{"latent_channels": 16, "grad_clip": 5.0, "batch_size": 48}
Rows from block 10 of the encoder of a small spectrogram VAE, named by matrix and row number. Each number is 128 + 24 x the weight over its row's rms, rounded and kept within 0 to 255. All counts start at 0. Numbers have three digits each.
After each channel's rows are labels from the 100 clips, of 14976, where the channel reaches its highest value: "top examples" is what is common among them; "lies over" is the class under the peak. Only what is clearly more common there than usual is listed. The data: telephone keypad tones over noise or synthetic speech.
# conv: 3x3 conv (encoder.blocks.10.conv.weight, 192x192x3x3, each kernel summed), inputs 0-191

conv.114:127142173126133167123158138109156137208135125159102148168119157133119156139131121152103118149141107131142110144164132151123199152144139155127108113166121159097158076138124108108061117152123145124136144118144136133135104121152133141094136132105135084109142148139114118156147126163133134136140165138098146126150120134120111131114164142217164125141153150133139119118134134140154109119138133125112129137142115098138161125055152099160133112160104114151157126140099123138191156104109161115119131178116102101102138131125121129127144124114184157150121124146104117187156113110149156136
top examples: mains hum; clipping
lies over: key "D"

conv.133:135134126175104117138151142121161140109090122104136154094146162130110112129144083130167096124167102119114117128145124141086141104138139091107056123102128161116136171080107093148135173135117134138162123173134147121137158144102124126119127078129130134119139114113092146111107182162132124150123132112127132118117156105126130156152122100114165126125128148122097105123122118113129113097112154139141182105135134109154133126151086015133124095094158148165084131125100139147093140138121130130133122109145108137146106104151170147114131141100098134120137121099093105136112141134080122078
top examples: first key: *
lies over: key "*"

conv.90:110137087124140118145102092133136119120090121111189140119107103158104165135096134110140133198144122137145127101140136123135155145203144146105136104149134175091148140098150128126067117114114143146138164107153125118141110101124165157098159145171128086130144159176151136138168121164159125110142123117118134110105130161149121116101135123162095114141140147113088135174148134130148114166115127116104117109119153128149122144037097051121133129143113129130096175132119129121117143117144140128156134146135144153134135156161142117146141130159101126144148147122110111111131088093118101145
top examples: mains hum; number of keys: 8
lies over: key "9"

conv.63:116142124125114116137118148148106150120161107132147147115117149162135148185149073100116090120147143114152141134160116128138135126091145083117115157112089140124114117095092136135161101133108149116209124119155164104126143157131122144129098144176120160137151114112143088124105185076113134094130120111135142161133124139073148135138143104147149127138138133098134136137115122085140093144093149142155132111152069133165132121129110096158130128135025103110118093109121103162121119156145142115151139119113159126131158133165082142154132119120114146117081153106138127117116123136117120086
top examples: clipping; number of keys: 8
lies over: key "9"

conv.0:173156162137112085118085135100123147120138142180107093151177132130092189130147136165158134149144155139110125122131136135163127142082125164149129119141136102154108166115154141124163097137135142088100137156100139105143116170168153134122139127161128129139146138160106148123128146100122137140123161153141129147167117141131161154127102136102127147115149107153143175152094099114143115099139124144100143086097115126109173093129144153147135116114093148122090112157152122182183138123155124113148147115143155114119147143130147121094100161147103106155099132137141124158076161173182145104
top examples: key "0"; clipping
lies over: key "0"

conv.120:096115126118120124090133142178122100139122161113122126104087136123132152142108122102082109111126168112158137118151119157123140118128167135138153123107122105141110170113114149138131144140145127121184125121177147136134116135175123119174131116168106113141117145115148109104157133083209114110138128129108144110133111138127137130119142077088143169127102121133119161093105138144134112149152128123166100103124134128122099093190119135135105115179165114104105132133125134127158135141204116113164116136119115118147107105113112123171149120103196136148131143181122062164135150136154131100
top examples: clipping
lies over: key "*"

conv.43:096121107107140153094163118129193117186156144146145129154124181164124165166131126115149105125111125120128152170126140159136179115140095143138126135171147103102137148149148152150080145135132140154169134136124119165138140149112123158148107159108134142114166128106140118170127123126145110134122152120113139153131101136147149094099135144180131121147129117144091112154124139149192146167158132108134136184147137130087110150142104130144107164142106153106154067132132109089152130135136135152142156115114149116068134133170086162138112092145141155135127120125148157138103096108186131126
top examples: key "9"
lies over: key "9"

conv.141:137150123131135155111158114140131154140113165150084149158146120080111110078150086191137189155103158126121155146144208118119150116145122153142094136128104118167113149169147142148143144122130084176108114138158123128118138117109131110144157079113132125117131119134125157155093112109160132116124125135153116100135157105155145153127116121138099159127142163114121108152121146126130125113093134091170144144129090143148173069112157150158093113099111129143123124125160119151179149127104127096086127148172146108151109147107110152093119159110159135140150091118114132126158135143121162162
top examples: key "C"; mains hum; number of keys: 8
lies over: key "C"

conv.112:133115128141141134121094141115145121129156114135116147135115155102126136140101114142154171146153094113128107125096120137135119107130129131182115163150117101145132130032117122128141143157136143123090137106156126092156126171128138123105107144139135115133133164109103087142108166143123142112127133122091138148128119129004132114145099134143144115137115150125132111140118128110122090142125110183080122120111097143126128130165136099128138134120017119115118111134160095100129103112122141127097132118125140086117123127168108094130131131134134107111082167128144160130119108175145114135
top examples: key "7"; mains hum
lies over: key "7"

conv.31:099089154126098136125134127109138131125151124137143095115142156136108126142123114133124082136109134117158127114146122152132135135111133183171101160128126149125075197198112142121129055164115155160101131127211138110117101105153122121129106121162116152147154137106147123142126145169150123129170133146137139130103146138133131125109133140188132127116111134123146133116120123101142095149142138132179174099160094111140129151123123103103115156140030103105117108153132139136137114160157159159101116118128114131143131137140120101114105132105118120166091120128096122135112122177134097096
top examples: clipping
lies over: key "9"

conv.164:110135117135126146097118153109119132110133126120153121124097177146146136160109141184125135134120102136121127172112136129093086119132140105143097160135133144116157141111146157113141126178121141143174117135138108120156153119171152189137119120147108112128127162132135121090103116126127132122140121156141144113119130153106122159127153119079168144102132140117137139139152120129104158156144164169140113149194142119136154170184105109103166150099160135144151105145131112095167140179130135128114123173123149127137140084127121170118113130112118148132144184131117124141152133249126116137
top examples: number of keys: 7
lies over: key "9"

conv.97:098087124122153120121137133144141171158123150110157146126126138143163132176124139081141098126099134157088070135160166171145106137110116134132142145131130106131154151108153138090120191166143118145147117139160122139149081145143158138155137133162138121145121149153140126142137111115118139165152131125115132115134104104120180117131137112105110128084131113131148164162156155134158134127104121143111129123179127135095169110076131159123145167106164140121163081137105085119118115138127134127140146134128148109136112119118138122081133104120096128212157141143091207137158108108159142146
top examples: clipping; number of keys: 7
lies over: key "#"

conv.186:070133107133093123105160081103140150118126109115090112139084119116112150128139137149151132130098123160110109144138147116163116137105160134179145127092093152152154124082131118131147154167107104136118122127116157145149149119168142138136097150125147154123104158186122148106157146124139118146154144120118135143165116140144144166159172129123153138107120089148147131131125105129134132092127169130156139121197132131158153136094111108118143118115093129131125157149155108128136103144114165095162129172116120093177118179131109171135102155089128109143149115117101140124061129080192133128
top examples: key "9"; clipping
lies over: key "9"; key "8"

conv.36:123100092106167214142140151165147117129184149156120152151123148126180147126107139081113149128109124154159126109090116126132122146129135152139139143158147136134165088182121129094122153110122116149142099122173111125125118111136139109142160122149152122130108115124124119151111114163134132136110131156145156138115133148098102133127129157202116134121144157130132149166149163124120086124136166154133106162129110118121128176115132137096120138115168123138143143150127152079118105103088141132062115172125122127140129066140128134163142159128138118118133165137123186148171135093089125153
top examples: key "9"
lies over: key "9"; key "8"

conv.32:140106138153107111123096125107139124155126148116105184158125095113129124139140126172111159130109127136098096137110117134141162119130132152144129137087113109110123157139116149128181117111130097100098140112116123150138170144086108100137131115151138098133106140188126113159136096113131149125110161078168145106138134130150105163143136127046150119139179131143160130146104162139120136108111131140113105144054123157139144164163174169152102139123150150146117172090142096174142144117103120114115121129103115143126103116087118145147097132124143163116124168136146128164159139143079176158
top examples: key "4"; mains hum; clipping
lies over: key "4"; key "5"

conv.155:120121120125130143108127135122123112140103120093121129118183122115090153105163137177131129148115101107171164114112108142125165126112132101103101114154126146169181126110123141137141118154131118138162163127169114132138144114162105164162165108135129089138103138142090120145113092165151099126134152127154144142113149119128126146135137160168102134144081074138067116141145135122123093153137106137131157104086132111138131084147166113134120116135119112130125127122128131171154132142079140128107117165119186141154061109073146147150135120139138128122141147134141093162164131202073153127
top examples: key "#"; mains hum; number of keys: 7
lies over: key "#"